{
  "horizontal_flip": true,
  "color_jitter": 0.2,
  "norm": "rmsnorm",
  "qk_norm": false,
  "expert_mlp_ratio": 0.25,
  "experts_per_token": 1,
  "patch_size": [6, 6],
  "positions": "learned",
  "final_lr_fraction": 0
}
Rows from block 3 of a small image embedding model, named by matrix and row number. Rows with one number within an expert belong to one neuron, the router's apart. Each number is 50 + 15 x the weight over its row's rms, rounded and kept within 0 to 99. All counts start at 0. After the name is the row's rms in percent of the matrix's.
Before each expert's rows are labels from the 100 images, of 14848, where the router gives the expert most weight on average: "responds to" is what is common among them; "patch colour" is the nearest of a few named colours to the mean colour under the peak. Only what is clearly more common there than usual is listed. The data: rendered made-up planets.
# router: router (model.blocks.3.mlp.router.weight, 16x192, trained with AdamW), inputs 0-95
# up: expert up (model.blocks.3.mlp.up, 16x48x192), inputs 0-95
# down: expert down (model.blocks.3.mlp.down, 16x192x48, transposed), outputs 0-95

# expert 8
responds to: glowing rim; moons: zero; cracked ice world; cratered rock
patch colour: grey
router.8 088:36 76 66 52 40 46 50 54 63 44 52 48 47 42 45 66 42 90 43 62 63 25 55 59 58 58 38 66 83 59 55 62 69 61 56 43 44 70 54 74 34 62 53 52 32 42 61 54 41 53 38 47 50 46 77 52 66 41 47 44 51 75 41 56 44 61 47 54 45 43 26 33 70 82 62 35 41 53 34 66 32 60 55 25 45 67 81 73 20 44 26 45 74 49 52 54
up.0 086:47 37 28 53 75 64 31 59 40 73 70 42 56 49 68 63 56 34 58 63 51 50 42 58 48 59 49 20 04 27 45 37 54 23 39 37 45 52 62 53 41 51 51 53 45 52 53 45 22 34 60 54 36 40 55 46 51 38 29 70 58 40 39 54 39 19 51 30 39 60 85 53 27 75 28 44 48 33 41 48 58 43 63 88 50 56 59 56 80 56 57 55 45 37 43 51
down.0 081:64 37 46 43 43 44 47 16 63 53 49 70 70 66 41 50 71 61 25 45 35 62 31 37 26 54 73 59 41 40 58 36 69 50 26 37 35 43 41 53 26 51 12 63 51 49 27 42 65 41 38 49 61 45 45 48 42 48 40 45 18 45 85 53 51 44 38 44 52 34 44 45 36 17 33 40 34 57 41 65 35 37 48 74 17 33 26 56 34 69 52 83 25 51 58 69
up.1 103:68 53 35 79 69 32 43 55 45 64 31 58 48 57 55 65 78 49 39 34 59 55 68 47 26 35 50 48 47 45 54 43 38 67 40 51 24 43 43 54 58 48 49 68 36 68 60 56 37 30 63 67 24 62 38 43 54 56 58 62 50 49 65 56 49 45 56 67 75 34 52 51 28 45 39 56 59 44 51 55 71 44 41 78 59 46 18 21 70 42 72 31 48 52 56 29
down.1 084:44 58 48 56 60 35 40 45 52 42 53 38 70 39 43 44 55 57 25 34 62 56 44 25 54 32 43 68 28 16 41 62 45 50 39 39 29 47 22 22 49 48 49 45 44 43 51 67 04 41 29 40 33 50 45 44 40 53 29 46 62 52 57 29 74 50 40 55 58 41 66 51 55 29 55 83 56 21 49 39 87 70 65 61 60 34 54 06 61 53 53 31 49 48 48 40
up.2 111:35 34 66 39 32 57 49 32 44 53 51 46 46 63 56 54 71 47 73 36 19 64 34 41 70 18 35 22 71 73 21 36 43 68 60 49 68 62 48 31 74 65 38 64 50 59 55 53 52 60 80 59 59 49 64 66 22 57 54 71 40 50 60 44 44 57 35 48 45 67 49 61 41 41 56 71 52 68 50 64 50 46 22 27 57 50 59 40 55 16 63 47 34 44 43 34
down.2 101:77 65 63 62 59 38 49 55 62 65 39 48 73 46 52 45 38 77 38 46 61 31 78 70 52 40 45 62 42 48 51 39 49 63 52 62 33 39 45 33 45 51 44 11 50 16 45 44 47 43 44 83 57 44 42 46 43 41 32 57 59 54 29 47 70 50 43 67 56 41 63 19 62 49 64 40 57 15 43 24 71 40 56 57 59 30 72 47 51 50 57 43 53 34 10 58
up.3 079:57 23 46 65 48 41 66 45 52 66 52 53 48 42 60 40 61 40 42 40 52 55 49 54 62 45 44 51 47 64 60 61 34 44 46 40 55 59 45 44 65 34 48 45 70 70 41 68 58 12 41 53 41 67 31 44 47 48 78 78 68 17 53 81 50 27 72 63 54 48 61 36 74 29 67 54 45 23 40 80 75 48 36 62 60 27 27 50 60 26 70 57 23 37 33 52
down.3 091:32 49 49 24 61 62 51 59 36 66 70 45 43 27 34 32 54 27 54 64 60 83 46 02 47 41 22 35 53 52 70 65 54 50 42 57 84 57 31 55 63 58 32 51 29 49 65 44 49 43 43 56 70 62 94 49 18 67 27 31 59 23 58 68 30 27 30 47 54 47 31 72 50 41 61 45 39 46 64 51 45 49 33 58 50 29 34 54 48 64 55 52 41 40 51 48
up.4 083:33 31 51 62 55 76 69 60 92 38 50 47 53 60 31 43 56 32 61 39 23 50 41 61 32 54 71 57 39 29 70 41 52 53 28 44 59 43 46 44 84 58 36 74 52 59 55 36 48 30 60 55 50 45 66 46 67 54 61 37 46 37 60 42 49 35 53 40 62 43 39 64 34 45 36 30 65 18 39 36 63 44 35 47 53 33 43 29 44 33 70 46 61 38 61 54
down.4 078:33 51 71 67 46 50 47 31 60 41 65 51 62 28 42 53 56 85 25 35 33 40 29 48 82 50 37 71 46 43 16 53 79 72 44 51 34 57 45 33 63 54 56 45 53 60 61 44 28 34 31 44 18 62 37 65 64 25 59 49 25 34 51 78 45 46 35 30 66 43 69 61 47 56 50 68 33 04 57 45 72 43 44 49 58 42 55 69 70 31 62 45 35 43 45 61
up.5 134:43 55 67 48 70 70 50 46 60 44 55 61 54 89 55 53 53 41 51 30 38 48 16 21 71 37 66 48 36 45 43 57 35 40 23 33 62 29 54 29 38 48 31 62 51 59 47 64 39 47 13 47 11 55 41 61 66 44 43 44 70 09 80 62 51 34 66 76 57 34 49 55 22 52 22 64 42 37 51 40 71 74 49 61 62 41 30 41 46 39 43 49 32 58 54 69
down.5 119:48 53 60 19 49 53 50 29 52 54 68 63 58 31 68 40 31 40 39 63 60 59 45 61 45 36 13 61 47 34 58 26 53 56 53 20 52 68 32 50 28 65 42 57 76 52 48 45 55 75 58 49 72 26 54 29 46 51 51 25 49 66 28 50 38 49 70 62 68 43 93 41 54 34 49 61 49 52 53 43 51 35 53 38 57 68 62 42 53 28 41 41 42 59 24 37
up.6 113:55 59 65 65 50 29 59 39 53 47 64 98 70 46 58 32 52 58 31 26 65 43 38 35 57 62 56 45 28 35 45 41 57 50 37 26 26 50 59 51 47 50 44 62 49 61 15 46 67 36 50 44 32 59 32 44 54 48 70 56 32 60 61 60 63 44 64 39 53 33 45 55 37 28 52 42 32 28 41 61 66 70 68 52 59 52 32 18 67 30 47 42 31 66 87 55
down.6 099:39 49 68 19 64 41 65 48 36 36 66 60 56 36 37 29 51 30 84 66 48 54 66 61 54 44 33 71 71 48 68 66 65 45 48 58 60 70 46 48 62 54 67 41 70 49 40 54 64 55 75 45 55 48 90 43 55 67 64 36 63 42 50 62 41 32 52 67 51 40 53 43 69 42 65 40 30 33 68 66 49 12 55 47 45 25 46 46 44 21 52 71 28 46 48 42
up.7 119:39 43 31 35 58 61 57 57 45 57 50 48 58 70 49 17 55 39 44 70 48 30 66 72 48 78 46 52 31 68 60 41 52 33 51 60 32 33 53 35 48 63 65 42 61 50 08 36 49 50 64 75 61 53 43 47 48 46 34 61 34 57 69 83 76 40 32 59 48 71 37 30 75 59 61 61 17 38 49 61 58 26 68 39 22 27 50 27 49 37 67 45 43 35 25 49
down.7 116:57 34 51 39 50 30 26 66 45 70 16 38 50 52 33 50 92 58 45 46 43 61 64 52 34 34 46 49 55 73 43 50 58 47 57 56 53 40 66 57 48 42 50 55 36 52 53 47 55 36 69 60 59 81 62 44 31 49 47 68 56 51 33 19 43 49 28 64 43 35 47 24 34 47 59 42 50 59 67 78 37 38 42 62 48 37 55 58 37 47 56 45 37 30 34 50

# expert 4
responds to: lava world; desert world
patch colour: brown
router.4 117:53 41 41 40 54 47 32 39 50 67 59 73 50 29 53 33 46 63 20 62 73 57 66 53 53 44 42 53 32 33 44 09 49 27 49 62 62 47 51 53 53 68 48 40 64 72 39 34 54 29 75 69 69 40 44 76 54 59 61 70 65 63 39 35 51 49 52 50 65 41 36 65 60 17 60 27 62 35 38 34 54 18 39 72 54 33 29 30 64 51 43 63 56 52 74 49
up.0 114:75 31 28 58 52 57 51 51 55 38 68 80 49 45 71 39 51 59 49 52 45 46 31 20 54 28 47 51 36 52 35 41 59 52 52 24 37 21 52 41 36 60 52 46 71 35 26 56 34 26 69 69 47 32 37 79 50 31 60 60 70 44 40 57 53 30 57 46 71 40 68 40 50 50 76 54 73 79 41 20 92 56 53 42 37 43 36 53 77 42 41 41 51 71 38 72
down.0 110:54 36 45 39 57 59 58 61 46 89 65 52 73 45 67 51 40 10 49 68 74 87 64 64 34 39 41 26 28 52 66 32 33 48 36 52 59 64 30 64 54 60 38 29 60 52 59 50 57 60 36 73 72 30 63 38 24 64 49 50 64 70 30 35 44 49 72 68 46 58 49 63 43 32 50 56 56 40 54 50 44 38 40 35 66 41 39 65 51 10 22 42 62 50 47 56
up.1 135:61 39 80 57 43 39 60 41 40 60 55 69 68 27 53 56 57 58 33 29 78 57 66 70 71 50 27 56 43 63 25 25 48 46 54 30 67 42 43 54 39 49 62 37 56 52 54 36 44 37 43 66 49 52 38 56 42 21 61 60 34 54 41 34 49 15 59 89 43 29 54 41 38 46 39 41 65 32 46 39 67 76 65 81 68 51 52 57 62 14 35 54 42 55 47 38
down.1 130:45 73 78 41 65 31 55 47 50 68 32 44 42 75 51 82 67 36 31 45 65 54 37 53 36 57 54 42 46 65 46 44 48 42 56 44 40 17 74 62 39 24 31 37 34 49 42 65 72 72 45 66 50 83 44 43 36 51 54 67 76 43 60 33 57 38 47 60 37 32 40 34 50 40 28 15 61 48 49 63 31 60 63 52 71 46 52 36 61 58 48 55 42 67 60 49
up.2 091:46 57 58 43 72 55 25 68 32 25 11 16 56 73 45 41 39 44 78 31 37 43 54 37 34 22 52 40 58 48 50 63 30 66 19 39 32 54 27 35 53 41 42 60 54 50 36 46 47 71 56 19 42 48 56 24 29 51 43 47 42 46 53 64 75 56 58 43 73 44 77 33 37 49 16 67 50 58 48 21 31 31 44 44 57 50 65 36 28 47 41 47 57 39 42 49
down.2 081:40 66 24 60 38 43 78 43 69 58 68 42 51 55 47 48 34 65 82 57 36 43 54 66 50 73 70 61 54 55 65 67 32 38 58 80 53 40 41 47 82 76 67 58 40 35 32 44 41 21 74 65 51 42 24 51 58 76 53 55 59 32 65 62 45 57 38 61 25 77 15 60 77 55 54 34 35 56 38 66 41 46 39 33 20 25 50 73 31 46 55 64 62 35 41 55
up.3 067:46 64 39 58 54 41 24 56 67 25 51 64 49 68 34 22 71 48 42 06 45 29 50 45 47 61 57 68 58 33 50 54 55 63 29 45 48 59 53 42 43 25 36 57 36 41 57 68 44 49 64 65 39 66 66 62 79 36 28 70 35 28 68 41 54 50 02 22 65 50 57 33 47 47 79 40 29 35 45 60 48 69 40 60 40 47 60 56 72 47 76 21 45 55 63 72
down.3 087:52 63 59 56 51 67 76 59 50 60 55 46 50 26 70 46 55 59 72 48 54 58 64 71 57 59 46 46 34 78 66 43 35 38 33 55 79 38 35 77 77 62 60 51 77 61 34 28 66 33 76 52 75 40 57 31 28 61 65 49 39 29 32 65 43 48 47 46 78 42 46 52 53 38 80 65 36 40 54 47 32 38 37 32 43 35 44 47 35 19 58 48 61 52 52 46
up.4 135:76 63 45 49 51 28 71 49 47 70 57 34 18 51 51 27 62 51 46 49 57 27 60 66 32 39 47 56 63 73 66 55 26 60 62 67 57 48 54 42 29 64 55 30 55 24 26 66 67 65 52 63 55 56 44 29 67 67 43 63 49 36 65 57 74 45 63 75 41 34 49 40 66 46 68 66 44 50 40 85 51 47 47 49 47 59 52 58 28 64 61 40 46 63 34 78
down.4 133:47 54 52 64 74 34 46 39 61 36 28 61 60 45 32 39 54 70 29 36 61 29 41 27 82 27 49 52 75 63 36 46 58 60 46 25 37 56 60 29 24 47 50 49 24 35 63 54 31 64 30 59 32 67 49 55 55 38 55 73 56 38 58 41 43 25 42 52 42 35 61 33 35 64 53 54 78 35 44 50 79 64 59 66 75 53 64 20 60 75 56 27 30 45 50 55
up.5 110:32 40 73 36 71 28 38 64 43 65 30 37 58 51 24 63 46 37 60 51 55 49 65 68 43 45 49 60 80 61 39 58 39 43 67 67 42 49 74 33 74 45 57 29 37 51 56 73 51 41 54 28 55 74 55 69 43 34 33 62 62 51 62 50 47 45 30 59 10 57 24 76 57 58 48 52 48 60 54 68 27 48 51 56 39 53 55 30 45 42 70 46 28 26 67 52
down.5 088:84 63 71 62 63 64 39 53 14 51 54 38 51 51 82 80 59 45 35 36 49 62 56 60 27 54 41 25 19 43 33 27 28 59 42 23 42 28 32 48 43 42 44 45 65 37 32 45 63 46 56 43 54 48 42 35 29 43 41 57 49 37 49 53 71 56 79 64 39 20 87 23 52 25 65 71 50 36 41 38 44 58 36 47 67 52 44 46 49 56 40 35 71 57 32 43
up.6 106:61 62 54 71 86 48 34 46 22 55 33 75 63 60 73 42 31 53 06 61 45 67 63 40 41 35 69 48 46 33 24 40 21 19 28 23 62 39 23 44 34 63 28 64 58 65 44 43 40 56 48 52 50 47 33 75 44 12 35 48 75 36 54 42 61 32 55 54 59 30 50 65 41 53 35 66 50 49 43 16 59 53 41 56 77 50 47 58 61 30 33 25 59 56 54 46
down.6 107:52 57 45 40 61 41 43 52 48 51 26 23 72 66 45 44 48 47 40 53 52 57 66 52 60 57 55 48 39 57 46 54 64 48 72 72 34 43 58 42 43 39 57 40 20 67 55 47 53 34 53 65 38 72 38 68 56 34 27 71 53 70 53 28 42 43 49 57 34 64 28 29 43 72 53 15 56 72 69 55 44 48 68 57 35 47 66 55 73 77 61 24 39 19 56 59
up.7 075:44 26 46 64 73 47 66 62 59 37 68 76 39 61 49 14 51 22 64 43 39 13 44 51 70 50 64 77 51 53 63 75 43 45 57 54 69 46 58 39 51 52 53 36 68 28 44 52 60 44 40 51 20 74 50 29 41 49 65 50 21 49 81 66 61 19 36 46 48 63 57 64 53 72 42 70 30 56 39 74 68 65 54 51 56 60 65 64 33 62 77 56 15 46 65 59
down.7 062:69 52 54 77 66 65 44 65 30 38 32 41 22 36 54 55 84 70 49 44 66 40 57 57 48 42 39 36 64 64 36 27 29 42 28 52 55 41 38 65 44 35 46 67 55 41 43 58 45 55 63 49 51 59 69 19 28 43 65 64 61 82 25 51 65 54 53 46 62 18 75 31 56 61 64 51 41 66 46 61 54 56 22 40 75 69 48 45 38 39 43 43 70 68 46 47

# expert 11
responds to: banded gas giant
patch colour: brown
router.11 090:43 85 62 58 28 18 62 60 84 62 76 59 31 55 40 45 45 79 58 60 56 29 69 66 57 49 22 61 62 71 30 62 67 50 54 60 36 55 56 61 34 67 56 59 40 41 56 70 49 49 54 43 44 58 71 53 46 48 44 53 46 76 46 36 19 43 50 54 50 43 41 39 63 72 70 33 48 64 49 74 47 76 74 34 29 84 75 74 28 45 43 57 76 36 45 63
up.0 136:50 21 48 57 39 50 39 36 54 39 31 63 72 58 36 47 21 54 30 22 68 48 64 39 72 49 40 52 38 49 20 46 56 22 57 64 59 70 52 28 46 30 53 51 32 38 45 55 37 51 46 64 44 15 52 43 30 47 51 36 27 34 54 53 53 26 48 68 32 51 76 49 62 47 79 40 76 47 59 37 74 62 81 78 39 35 75 53 72 41 49 54 34 38 44 75
down.0 122:58 43 52 39 29 51 65 42 43 78 55 45 19 49 76 43 63 46 54 78 53 75 46 63 48 42 47 23 58 63 61 39 44 49 54 48 78 37 44 65 31 42 44 38 48 41 56 52 61 70 55 61 78 39 55 41 41 73 59 57 64 45 36 47 52 53 67 73 36 24 47 56 59 35 74 48 73 43 63 45 23 38 34 29 61 35 47 51 31 49 29 61 69 60 40 37
up.1 132:53 53 42 31 28 55 31 38 71 49 50 52 50 55 43 58 45 37 47 27 53 74 40 17 41 55 45 30 30 40 47 51 55 39 57 52 66 40 63 61 55 36 50 56 62 62 36 53 63 48 48 60 64 69 53 70 30 65 58 28 63 45 61 34 46 82 47 29 64 60 34 73 52 36 54 36 78 77 27 48 62 70 51 52 30 46 37 52 68 29 27 71 57 67 73 76
down.1 159:49 56 28 59 16 27 55 27 73 43 51 64 52 72 47 77 62 62 36 26 55 35 35 37 37 58 77 30 43 45 51 48 48 61 58 47 30 38 60 60 39 33 48 58 35 76 35 71 52 58 30 64 49 46 39 46 85 65 63 60 60 53 72 55 49 75 24 50 27 37 23 60 29 28 38 34 53 52 31 76 35 72 72 65 41 68 37 53 57 59 49 67 55 63 76 55
up.2 121:35 50 27 40 68 32 76 35 33 52 60 61 61 31 77 48 50 38 45 60 61 63 43 69 68 97 50 43 46 40 62 41 49 24 33 77 73 52 51 60 69 41 48 31 76 74 55 33 74 50 40 75 42 56 25 38 48 63 67 63 45 50 86 65 44 46 38 51 43 56 55 55 69 36 44 38 45 33 24 53 53 47 54 49 36 38 49 52 57 18 43 56 18 58 49 33
down.2 122:38 53 10 54 47 36 69 33 62 39 41 64 65 52 51 44 45 40 41 41 87 36 61 45 45 65 81 37 59 37 64 52 29 47 36 56 21 45 63 54 44 33 48 56 34 54 31 63 34 45 45 70 40 40 36 59 80 58 58 55 67 61 59 59 54 73 60 62 30 51 19 64 69 19 54 29 56 43 41 69 41 54 91 70 49 63 48 25 64 52 59 78 42 72 61 25
up.3 106:51 58 74 56 45 54 35 33 57 71 43 21 27 76 51 62 62 46 38 52 62 42 64 40 43 71 44 45 34 66 46 28 30 55 53 76 41 31 73 50 25 55 51 31 53 39 25 39 73 65 49 75 46 68 52 16 36 61 17 36 45 45 41 43 94 54 10 67 75 49 32 21 45 40 23 60 24 66 47 58 43 43 49 43 48 31 44 44 62 74 50 75 84 66 25 64
down.3 091:45 84 31 39 51 57 50 54 59 53 35 46 20 55 39 59 49 08 64 57 53 70 49 39 43 52 50 19 32 27 72 38 28 40 56 33 60 32 50 54 50 34 54 52 21 49 48 74 62 68 30 79 58 61 35 42 58 62 49 60 68 64 61 41 65 51 80 68 31 59 49 55 69 55 19 17 65 57 44 42 36 69 45 39 76 34 57 47 52 71 25 48 42 56 53 75
up.4 108:42 20 36 44 55 49 57 60 48 67 64 45 41 73 39 52 71 38 61 53 27 55 44 59 54 52 57 33 46 52 82 76 49 45 63 58 36 48 64 67 73 43 68 59 42 44 62 79 35 14 63 33 49 49 17 82 56 29 50 52 62 71 57 29 42 79 70 68 55 71 42 53 43 35 37 35 54 63 57 67 34 25 48 65 45 55 34 54 56 62 39 40 25 29 24 66
down.4 121:50 60 72 43 47 71 42 55 32 75 50 62 49 49 58 65 50 52 42 67 72 45 36 53 50 60 42 29 48 72 40 34 53 51 39 24 48 45 46 78 27 40 39 39 77 36 73 38 74 66 40 39 64 54 57 56 35 45 69 41 41 67 21 41 23 67 56 33 56 25 69 50 32 48 64 70 62 41 53 50 42 52 34 45 68 69 46 77 58 37 20 57 53 68 48 38
up.5 076:56 31 54 72 59 67 62 45 47 63 52 67 56 47 41 48 41 34 37 59 83 61 44 32 41 55 36 34 34 75 50 46 65 74 32 50 60 53 81 54 50 39 29 25 36 52 43 50 55 51 50 81 80 62 52 52 13 63 46 59 34 79 38 63 57 73 60 31 70 56 61 50 20 16 25 37 47 27 36 46 50 52 45 49 53 24 48 40 73 36 50 72 41 41 55 51
down.5 078:52 40 44 33 30 51 45 32 73 50 50 51 60 61 43 53 59 76 45 50 40 83 21 41 62 41 44 42 54 24 54 65 70 42 56 74 59 71 44 41 70 60 37 45 35 78 53 33 28 37 43 32 64 51 53 51 50 78 47 38 24 34 54 45 40 36 60 23 53 51 31 60 61 35 32 78 48 75 55 49 56 41 63 53 19 25 33 68 39 44 40 53 40 34 63 61
up.6 111:55 59 66 78 31 58 42 51 43 59 43 38 37 67 49 60 57 46 74 26 44 42 62 80 26 56 52 44 59 64 16 45 31 44 74 62 54 47 60 68 57 64 59 57 46 56 34 52 48 50 75 78 46 64 46 36 34 65 30 27 57 59 47 47 57 44 35 67 62 52 55 19 78 46 63 41 48 63 50 49 36 62 53 64 52 41 68 58 67 22 41 26 42 54 36 60
down.6 105:52 69 62 49 56 41 12 87 23 49 24 35 40 50 43 60 42 32 47 41 48 44 98 58 38 50 52 38 41 49 43 38 44 50 55 53 45 49 35 43 74 41 74 42 38 43 46 36 55 53 70 56 53 53 50 38 30 25 30 68 58 70 32 16 59 67 55 45 60 62 47 37 49 53 56 36 53 44 60 38 30 47 60 53 54 56 80 47 67 51 66 32 55 25 56 69
up.7 071:30 27 33 36 52 61 32 55 57 74 41 64 29 49 43 43 66 37 57 75 66 35 44 56 43 53 72 45 63 63 51 34 47 47 52 38 49 52 53 39 36 37 64 16 65 35 68 52 55 84 59 36 52 55 64 24 53 55 66 50 53 24 56 34 80 40 55 35 61 58 60 56 43 28 18 47 42 59 72 46 49 35 54 46 52 51 52 39 40 58 43 64 35 52 32 40
down.7 101:40 07 57 67 44 56 44 51 54 30 37 51 63 47 36 59 57 83 40 41 24 43 57 30 65 31 78 64 50 49 44 45 57 62 33 30 39 60 33 34 49 48 66 53 53 69 46 51 55 61 34 00 37 28 34 76 54 35 66 61 35 54 43 40 49 73 61 41 30 48 53 56 22 46 63 61 59 57 49 04 45 39 53 49 67 74 40 41 47 47 54 58 50 50 61 65

# expert 3
responds to: glowing rim; cracked ice world; full
patch colour: grey
router.3 092:46 75 63 56 46 33 65 43 80 43 57 57 43 50 45 61 43 80 52 71 56 23 65 68 55 63 40 73 91 65 36 68 73 57 69 51 37 63 53 78 37 53 56 40 35 40 54 60 39 66 50 55 47 40 65 48 55 33 48 67 55 70 36 59 40 55 47 49 42 51 32 29 59 82 54 54 47 69 49 70 49 58 56 46 38 80 71 67 19 47 32 38 75 41 31 62
up.0 088:51 36 46 39 77 17 53 78 16 60 38 55 72 68 58 52 51 31 65 27 54 62 53 29 43 52 61 38 36 63 62 42 27 22 44 55 60 38 33 39 68 47 55 66 47 52 55 39 53 50 73 57 50 47 42 47 11 31 47 60 50 38 43 53 54 37 31 54 59 43 54 63 34 44 51 66 81 53 63 42 48 51 34 77 54 39 51 35 78 52 52 49 55 37 53 16
down.0 071:41 24 70 84 41 45 55 60 44 63 58 43 65 63 69 64 40 79 32 40 58 39 57 42 45 39 23 58 52 62 30 54 54 78 25 43 32 62 31 50 58 65 32 45 30 65 55 56 41 76 35 46 51 67 58 44 32 45 36 54 69 99 32 35 57 64 51 42 40 49 62 34 29 44 72 73 34 36 66 58 48 71 69 54 59 61 66 31 81 54 54 16 69 46 38 54
up.1 089:63 48 48 56 59 78 56 58 47 69 41 74 44 56 50 65 67 15 57 35 63 51 55 55 45 38 74 42 13 37 61 35 43 55 33 45 68 50 51 38 71 57 54 59 68 62 40 23 53 39 49 45 54 35 46 35 41 70 42 66 60 43 62 66 65 26 69 52 36 42 43 43 56 38 17 56 62 48 30 30 50 29 36 64 65 35 45 53 58 52 59 61 38 60 41 51
down.1 065:53 64 51 32 67 59 54 68 43 43 37 61 46 36 35 56 70 75 46 42 58 54 83 45 40 24 35 50 52 48 35 48 28 15 57 31 56 51 39 62 47 53 56 72 54 38 49 69 43 29 40 47 72 54 66 51 40 21 48 36 86 38 08 18 31 54 81 71 54 24 62 33 52 34 72 42 87 62 77 57 48 56 55 57 71 74 74 15 49 43 55 15 39 60 44 38
up.2 115:33 34 56 22 32 24 37 24 69 71 51 65 56 59 52 52 68 49 60 65 53 51 63 54 52 57 84 62 50 36 45 30 46 23 41 65 63 57 87 54 44 39 43 45 71 47 29 62 63 33 60 48 46 51 77 18 77 74 41 41 56 47 44 46 37 47 32 41 35 44 65 48 42 40 42 23 39 49 52 59 42 26 57 56 30 43 43 47 75 43 24 67 19 67 50 43
down.2 109:47 54 49 39 55 10 43 50 36 51 42 37 63 38 33 31 68 23 59 31 55 75 86 56 52 40 51 57 42 46 55 81 30 38 57 48 49 36 46 31 65 31 57 46 15 48 38 65 46 26 49 77 56 66 54 46 43 54 31 44 81 48 63 35 55 45 54 78 39 63 48 46 55 30 39 32 41 36 68 57 54 54 57 60 47 27 62 37 49 34 48 39 26 47 72 51
up.3 091:50 54 19 43 61 60 46 69 65 55 31 38 60 55 53 78 73 23 61 60 33 57 49 56 58 63 69 26 13 53 55 34 46 37 35 74 40 45 43 69 40 29 81 62 52 73 27 41 60 46 56 68 16 55 30 41 49 57 53 39 64 62 78 62 54 46 55 23 51 44 35 43 61 53 48 23 44 40 52 35 54 37 33 67 59 36 41 58 55 62 43 64 30 59 49 59
down.3 098:52 31 71 46 61 58 06 53 44 50 45 58 63 50 52 60 56 66 32 41 30 58 40 06 38 44 42 53 30 41 46 44 80 69 37 39 51 67 51 47 56 59 41 80 48 79 38 40 55 30 51 21 53 69 49 66 42 34 43 56 48 21 51 62 29 47 28 41 64 33 44 53 31 49 36 54 35 48 60 48 69 33 28 71 63 39 35 54 83 43 64 49 57 39 69 74
up.4 111:88 69 69 36 52 59 51 31 55 46 52 54 47 38 48 53 37 36 35 60 56 61 40 39 56 43 55 54 67 18 56 55 68 56 47 58 80 34 49 52 68 70 32 21 46 37 47 70 38 19 54 43 52 29 59 49 54 58 86 63 35 44 40 34 37 20 69 47 62 51 44 58 73 58 38 56 67 38 45 35 63 42 39 46 48 31 40 51 60 32 46 65 49 60 61 54
down.4 103:56 54 59 35 49 70 54 46 45 58 90 70 41 33 59 45 43 49 66 59 63 65 59 56 60 39 17 53 62 55 57 46 68 41 60 56 88 61 37 81 40 81 49 55 63 63 57 27 40 45 70 52 91 42 80 37 31 65 58 21 25 43 27 42 19 31 53 52 80 26 44 64 52 63 76 51 45 59 60 32 53 38 17 51 32 57 52 72 33 20 43 63 61 40 51 41
up.5 103:53 61 21 38 70 52 54 44 30 65 76 58 53 55 60 34 43 27 68 69 48 53 32 55 63 52 68 45 44 40 42 48 35 41 39 62 75 32 37 50 56 44 57 62 50 63 41 40 52 32 56 74 45 53 64 29 45 74 60 54 41 48 55 62 79 37 58 11 58 29 40 69 55 37 65 54 47 27 47 48 39 18 54 62 52 27 35 33 60 36 34 79 30 67 44 35
down.5 107:43 40 61 53 37 38 65 27 67 54 60 68 70 31 48 49 58 58 19 43 73 52 35 46 75 32 40 65 54 45 48 35 55 58 28 23 41 70 42 54 24 59 55 53 62 64 48 33 51 61 31 62 64 51 66 45 62 64 54 55 47 43 48 63 30 46 58 13 43 40 54 43 51 28 71 51 65 21 32 70 72 49 57 67 64 51 29 40 71 38 32 53 52 58 67 49
up.6 101:67 33 40 57 25 53 80 71 54 57 32 30 48 51 46 41 61 38 64 32 45 65 54 74 39 28 42 55 39 52 65 46 46 51 56 44 65 54 39 57 32 58 42 24 54 57 37 25 46 33 50 50 61 40 36 43 46 66 53 72 42 39 15 31 31 39 63 82 51 52 93 32 28 33 55 71 68 42 79 58 46 32 54 56 57 34 30 33 12 36 51 56 47 45 48 40
down.6 097:34 69 44 49 60 64 58 41 70 28 43 46 53 44 34 44 43 63 54 47 53 47 57 72 84 56 69 57 37 37 81 69 42 45 63 50 45 26 65 61 75 39 89 63 52 48 22 28 49 52 50 42 49 61 52 39 35 56 57 70 50 29 63 42 69 38 61 52 27 54 29 32 58 48 42 58 30 13 58 38 25 40 42 26 60 56 54 51 19 63 30 80 72 51 69 55
up.7 135:51 57 38 38 42 34 49 36 13 73 65 34 47 50 63 73 24 44 66 75 49 69 71 67 18 72 44 37 50 54 50 55 48 45 62 68 33 40 55 60 54 57 41 52 40 66 51 61 53 47 51 57 34 79 62 42 50 60 22 51 75 57 41 65 42 64 45 64 42 57 31 58 71 37 24 56 63 51 68 55 49 31 43 61 34 42 06 57 58 50 31 66 74 25 37 42
down.7 150:16 21 35 67 52 55 49 46 53 38 61 47 67 37 26 44 39 50 67 50 36 34 49 40 64 47 56 69 79 54 39 70 77 73 48 61 52 79 40 26 71 72 59 59 62 42 77 48 33 45 39 31 31 39 65 80 62 35 56 56 34 45 46 56 49 53 31 31 38 76 60 53 50 77 68 86 38 56 53 54 61 41 44 47 43 49 55 71 29 46 74 63 44 40 41 35